From a checkpoint of a small contrastive image-text model.
Data: trained on single toy objects rendered from many sides on busy backdrops, 203450 training examples, 5.1 epochs.
Rows from expert 26 of block 3 of the image encoder, named by matrix and row number. Rows with one number belong to one neuron. Each number is 128 + 32 x the weight over its row's rms, rounded and kept within 0 to 255. All counts start at 0. Numbers have three digits each. After the name is the row's rms in percent of the matrix's.
# up: expert up (encoder.blocks.3.mlp.up, 32x192x192), inputs 64-127
# down: expert down (encoder.blocks.3.mlp.down, 32x192x192, transposed), outputs 64-127
up.124 056:136108183152162171084109160133127119163130174114107138164145171080105139102142132074131137113139106101144079103137107160055173138105168129181131142099142201130124181118110117186172152110091138
down.124 060:064111108167165137109139119110148110137147085097117153110130170102109127162092152167082123130133111121085126098151091138103153136179032157057113166112085134132097118147141128158147155127177084
up.125 044:112102108143086112151047149159131152106148150100092087130158111081090150090123100121076162220123065121145153152145126149144166074200099145157125111111119108108081114133117100081171123130176131
down.125 042:151162102164069165127136157121117115113185159072131150107115130167165147124083116121072107123102139085072132171103152125102119176113108182114181155091123115128087117118171112082018108097076118
up.126 100:133134140112138109111170086105114128103199138142108117107087120134118124155045084141183093113112091026115181136100071047121161127181132116142112138155117115065094133065131075147106143115100158
down.126 106:120044140117113167086116146145101133143180138132157102123166124094137120134175123112141106189188109122184166145112191087094198130126133129112124171113146086113146136153126134110198072098150114
up.127 136:102131139155064083101198153131164124170158130096126132132111142117153120140107160190099091132138203081123144091081120160169111144140123112150130119113095188151123128134193127095178108134161140
down.127 144:131084161161101133092083148139138113093076087094171115103163060201068171130141162116150139078066133086070162073112126159156098152107164112148175079114142079117129110106133119083186170112135114
up.128 052:042118121099153123095110113124117095141093179087136111119172171137106055151124135075125144085139194094160157096114130151177156168140195078133122151150144132065099148057118140107158145114087134
down.128 048:106142096166149062131136042128119139189134126151115089116134143128144101115166121152094112144117156173079154164129195109140155130107120092138147140116065122103114113104155089097148170126171106
up.129 119:142140142187055128162171096103079176140084103102126114070084161158165079137077128104154105145023104139080097145112139165142089158148156145138132138049133133098071136137163091182139150098158150
down.129 121:093127157147182147134172120124158140073130119190139119153111124161083095123212178105109124135095183139126088111149100100124086121144144125109127165093096133172137134124104116126138104084136152
up.130 113:118127106151135122128137113142168112097116124096161115204151129171091153145088077104155111081156151115153109135142127140144197161225167180047140135078141143093142139079145071127093165127185178
down.130 112:115117146168164156115094197132108068191137140134182092186118176132176141159140147110101158183105131144129104075073094103123126097143161102208128174080126114108163088087103135142089088169134168
up.131 107:130123117105116086144100127174123085166138095174085131108136130171062171175121196093112158140142148125123138130108193109147097149134145170115126078121121120101174139107094132139119068162136161
down.131 094:092181139124147173149118150097118109133091122133129106126095185136138160184092075153150144155140094138112144144173129152136092127091146120166120133185142095143119121155068117169114159156152137
up.132 107:162128130116113140142152162108126110143183098087197172165168181057075121101068093164166130104112137087079113111125116108129107106162077071144094200127150118102147100069135130090152197162160160
down.132 122:083158156173145123108106096040125149133140163097144118134147111157103117155141171165085110165093160059139168164099169157082116120128109089146127143114101141179091089137133118170112164082098132
up.133 110:122133069072138091138109129163124094082144169080218105098087132166145079092112141157091165100130138216115162152131073182073138154099128122076135173115123154138087145067128161167145128116133125
down.133 111:103113150158203073127120132078111153152176114163179143063213108110084146150117143080180134202105125131154092116072118144139141094117140181143100141121118117098101100139116151113036153098101115
up.134 148:152135121105121152093121124160135111112125112103117110125111165110151095074116177118071094182095118114155167144150113135078142123128069136064146097120070004167139142140170216138106183156146103
down.134 136:141125152117183147124161135145124147131123119125117095116136085180091149138121141124134065155144132126130136155192206103145094084125095146125110069153107074164120175136152108134156108140167150
up.135 046:146126152103182134152106115116113118107126171088055186172166163104158146128155178105146137104152145123123123087092114183092105162117154150142124173124196116116137110204174116070132079130149085
down.135 048:144123108113121115134135132188120186176167162164095125100148154120113110098145162099094125130144113145176094176151135127079069110192111108109102131149075165121102096169127095089180162117137141
up.136 044:113159126127120168144170157140168187146132140165144143144144147136184129124122172106100074098074150107147132123162131148140126128085123142126156121145086136062104155143122144104059074158166077
down.136 046:134111102165105094143111134142101155071132127135089139050144087160121124033128131100110157096098142109151100081111097146124185133162108165140132121106112112081096128131094106138159125138093135
up.137 113:166170168171108165102119135139174123140117119117094174153094159161124091102184103108099106136099133130178126143133148102071194126173119127139103152102173100142120163122115156121104158139159153
down.137 101:111148145145123136139164136124074048127128137142116057094170118166110150149096087157142116171142147131132126127120140137126097135109098194123152098125129095170109160131102136121109139149133150
up.138 125:140154155185154112094150158137131109123134134148094158145165096161139089166055120128087135097176090080167185084139114205100112133130120083129141154130076157076107104082089142054124129171145123
down.138 115:149130164141133168119093155097199133168133178143186178138103099157054136042086094193111086107076117123079075112124132114180122133126140142089177139114077099159138137161139180173122186069153149
up.139 012:143187114151165149178154129111140138141114114177113147159147107139118083136156133137112183182181143071147127176130173133165108111105113149076117077145138185172104148112148127131165155111111221
down.139 011:165144163125186044107186119092184139128100099156131035087094114194139159116113114113112134126122118111074149138125074090144106136116119097196081138128126156162123138084087127139069117162086104
up.140 058:133104140136121165157068121077128037119108104100126124142132165071146080171119130103095140145107134145170126055143131128166101118146108155152169121103104159124126158109119124166123157114094166
down.140 063:136133125125182136126182062182130199104118173069098087134130142111096105183090157121080107105104141133181138152132140115082118094098149157172163082141140110152086111185143085120093116145134088
up.141 116:123079118159124122119141141157113125159119114130145187152026147131143156104142110111069160098145152183100141080103134114173167099129095123167162150140061114137120151168111146080153097097208129
down.141 115:148148119150130101108134096120096116099122068041111136172082102102136181076103117144163105078140161111189083121126162097150155103180127086097122167145170123159154104123105110104131113143028184
up.142 125:116104136150128117150098097128132127068123121155140112145111099075158149144178149102141141123126186135137181150111171071047166103128116174149156120086099147091115180100147129098143172104161111
down.142 122:102114118225108144134184076171102120153181084126157116113180114103163104201123085140121156177092154141093129109117057096173181089103155126163136139135135143135155094160112122139115145154142086
up.143 064:160122112121079144111125110141107077097149123152132090155150133067117087178104125172200145090083069116089104151125074120151111138152157147119103119115083129130098151104144174140162104132147161
down.143 062:164115102160160182089073141104083137139095180080122112085107088184124077151082160142170088153129148107068175105146139095098132135151139107130136126128130122126110102048120112097086126125112145
up.144 140:112157138189137215124203129162069138125122127138189131127149098137104144073111119149110100156019209137096144100132118107080068128082197139137127144147170145128133111143160165152137125153168123
down.144 139:186108135095122099145084097142144123076169139162133180137128125109089181124078125143158108092153154126060146124116100146159161070129141142160193133148117099152136048113176101115166173170108165
up.145 115:135136156108166140123246160118182142175151209104103097118143147097112135149186134146121158115116183117094107137149154112128117113091160131185084102088123084129147161107188122166133118099163108
down.145 111:061159104060093126123137107159112154133104181114172125094113117139147100152100149138135126112157041097072155101131102066081142111129108146135088148122080176123133125206127097146112095126087135
up.146 105:073114163156113135173151157148154141124162081144136138158135168115141142106142133213123101126112179115183106166125148151116079131141183126078101151157149095119133105076121121146111139156150166
down.146 109:110165121123082049103050069159136169145189131147177187143191106161178117119092130080131146108158147144110133108119144120096135110093083145209182104146129128137094159113129105099135140108169163
up.147 125:194137173159107182135156165144195122118131134159150153112112139153137178098139147108156157157172079128151120089101180136102155114175155179152146104159156012123137135135093083115118132119065135
down.147 126:012154147139122161136145121114078076130113173156165157137109111185128148114125130147060116112076136106113139086139126122060143142095151135142098151126140107129160137037139222143103077099120055
up.148 116:106091114092098164133167149106156092115136141126087146116184118097116151090098101237177067131055139132084119179147077126209094142073112188188152157154115085141104120101100133116116180127103112
down.148 111:127160117088150077128151080168138124104089182080060181127087089135157091152171160109098111137080143084135072154148197139131176082129117094212131174093142135145145144098102146168077143066148094
up.149 084:104111174114165100128051099186104194152111115085132148149149160210115096066199152072110168141160167153164157136143177074092152075107088131135165137097126109143104136092129136058122151135130118
down.149 088:132136113096108162159121140174100136139203114156085066131110137084094178150143120092177159147068117075162116071117099139110099157113179173184212173125105139198172076083108107125079064162140106
up.150 110:150133187157121134141153103153170106118134208129126141099084114173102120155192140104143124177149108140123163136126163076127172174161217202154120077124127122076091112157131138110109135134163155
down.150 107:090172133124053107147141135155105105163123098124059150123182125113145135080157141132139121093132181145106095064184120117165152130112108146091105137119120115076133149159136188067139083126150095
up.151 157:079161140134111131118114188177115163110144069104119119096051162158157173096089142193076087089115090153090211118118109085120168159111080100104111151138083114100122161180157146161142130143169173
down.151 154:119157126095079106102085122130134159128115135166148143147144128219114131121132100109181086107187141136087144139131130101132076096107131125108145087125134078194149094161173064124118094154101122
up.152 091:183121101127110096114135142101149115179143099082097158161175117107182064137168138097147139085101093122156134174120102133066127139182154134125132079116187089073153138130138071142078115106077108
down.152 092:113178146161103184142127150192147087105129099100181100196165121153159116112155182056128133095164173110118158138103111132133116131102094137135088108092073169108124108091141161115134150137110193
up.153 073:102143133141132138118175148131198141131186125140146115149067115132176166036139115177116112095149173112160134140119102144135153158149178154122097140165126153181081154094156113054187145125146118
down.153 077:077079120173137133150106183078179146177075158134200088090114081183179124118110086121143109160228139147149094109116132092141162095119130136175116114154132132114106193137065101113097147148101141
up.154 124:159139166101141135167085129151162066127103137144120128107165141136110097132142096140169170148110149122153153167149145053138083126078139162121086088083189142135131104188176170109070111099087162
down.154 123:042152095104148120107144102249125139133128075102122077097153114097156052154039103097037121136086169109138134149112154145143110147073115138139150145120129153181144112081094164142131174157094163
up.155 135:115162166168137133153217115115092150127127182100121127069130143131085191142119143118136075126074129122102128113154145129140087141119138159133145056158168104150068114102124092158152115112095125
down.155 122:143141104094150095117115103163164097130086150127188106100087140145122177161131150140165101176117128203139084099138132056153137154144141108122065167086111057088100102160164112171127159092120112
up.156 129:131110153171166212136136125094104119117126130167156102136124146097165118111131114082075113122098107167168143152093178114104063113118123189086094163123112129192124187063106126106102138130146146
down.156 135:164098136126133069118158105104114112156146077109135129163124130167114133145131116186162150120142123172169105072123086138095182177121139114124195157206088159135144187132127156085108084108172105
up.157 054:146142150142124151131096170140166149101155204151088085140166179161150089124149135089151117134144151134153157132133128164072115104123091134128200116095156155122168148174136133101095134059088161
down.157 051:126134112138161166078159142154121105173168114125162109081081089156101154114132121117098105138104107097121109152121128134122219077153105138145065144146077149087097146150115074150082106136178085
up.158 034:122113100148139138151159161104130121167116112171107157137056167133174151119059124134090107140132089100097131102102103107166225162125174146155096104138132136057150164146086079156115111179093129
down.158 031:145067147124155125058133167165100119127099135137038127206098087159178139137137132120081090148153109099185136153137165161160123126164177167084160100128115157108126117127198129137154119113102174
up.159 127:145128123137167144159175181084117146131092131102191132096108111085078123147131103144159228104115196152099131174125137155134075142079139097168130183147131072104145129093111127110128156150177106
down.159 132:108087159203150118131131143149094086112212100140089115104166123146163117129135140090146112099201098070123143158145140152147153170144095139136115120170140140123159127125114066145162141086122118
up.160 122:131166155118116044128131138119119118143094134127088140134099107104150172129116147137110140083136025145121117109133134074148157096138172127097134105180174099135094120079149185111117125107119082
down.160 119:179184117112058093140083149174115118110116146206084087138140159112095096149140118133136114141187111154125149090158159091101121091128126119141147108174131136162096106175104148154106197153102126
up.161 029:132128133113149109161186115106115077102122126125117118147135157125129140156152111130085112140097085108073095151099141222128136174167126123163083184117109121098171058126098163176132081123149142
down.161 026:099142158129153161143148107153104148164096157142155083139134097180101085104121076171106127096092139124133135131134171168131103119133105193131159166174086123148116119121103142128079143125149118
up.162 013:140162108115177161109105134167154114109139193139133150107167159130112107100144149078173154134172148188129174125127075115132153059079091160125143109142136120157126131057095132144133080114091153
down.162 013:129171150126124177062132142102124116096138122090123098103121128161062130144088109142064148183110096127103082141171145134186111136113099113132101074090113167120111134191107092145090106093157149
up.163 020:131106146156097118142137124049065074074127089112101181131125122195065147095118106186137081103085104143137193155143155182084157161124087193134141115073103150070111079134098129129185160167162102
down.163 020:085136113069121154089086112111136115102074135147082090118110091081162150179115162079113115122165105125165119121082142122150109101101163133174100124121166124160149135133133074115066120084162161
up.164 084:132133145173154148135172128154110102107106114126145140114150138097142133161139183084124134172173077131114094122145128125179197121041219188209145137099129143150113105098159088082127159130102103
down.164 090:114091133147142145107121175081125118093093140166099105182081154181159107151187132185158115089114128096179075144102084099124186112130087138127158129120124101099100148136170124124136155209087097
up.165 129:143135181115136144158162102118123202207130158137079142137129135107106077111138126096145087171078119136082129134136123070162094109123162168138134128160111152097187074170123133102177106133086177
down.165 131:128129124090138142133134090136184089075120139170106108083137139148148109200173181086163115102120158123122135116122191135175170119172107159174152153148149150121102053106115158144156127126116161
up.166 020:170104132173093111089157132179115140153103159142103157095096097152166106104165096077130118125101090143079112070141163143150123131091125130155145142126135153121119082141120147123096112098072107
down.166 020:134127149104172048077135155227125148164098145102142123128120126076100098143082178105087113164105171146172143113062172104121156163083118104207106146137127056131154095082162156131058135138221146
up.167 092:142140100107111146121171164116120076118115118134176136141129114084200100190168114187145153132154129103107168154113111088114134169156162118077131174146111123169097067092144163107098130106153169
down.167 095:080125122162118141109135155094153143139163077100142144145176087113137117107132146103066102141108094088077144138140199183096143155131149128187094106125174170078099175147119127115168110139110089
up.168 126:147128110087104099102154103121155144092113104139088160149171124091130168123132094149138086142153133175159123110124145147194113082176168142145100120124153160087125135099137173197098100158124087
down.168 137:217144163134078166184124146064147126121129181131120174124179126068198121191133128124175073105084104082135106159091166084128125084134127105124104149090146156135126157099148139093112132118141143
up.169 021:141065111138075139184158188170142157167135096095164045119125136085114114131102134117154133099065155116112047061144064147142110167098121110108110131129107159047179154120104122136131108120194145
down.169 021:144149144147155079123161112116121135122121167120129160116111093217120128186149154133162119132142116168112181132129146110046160147119130116110146167155086068094101188136114071172109046183099082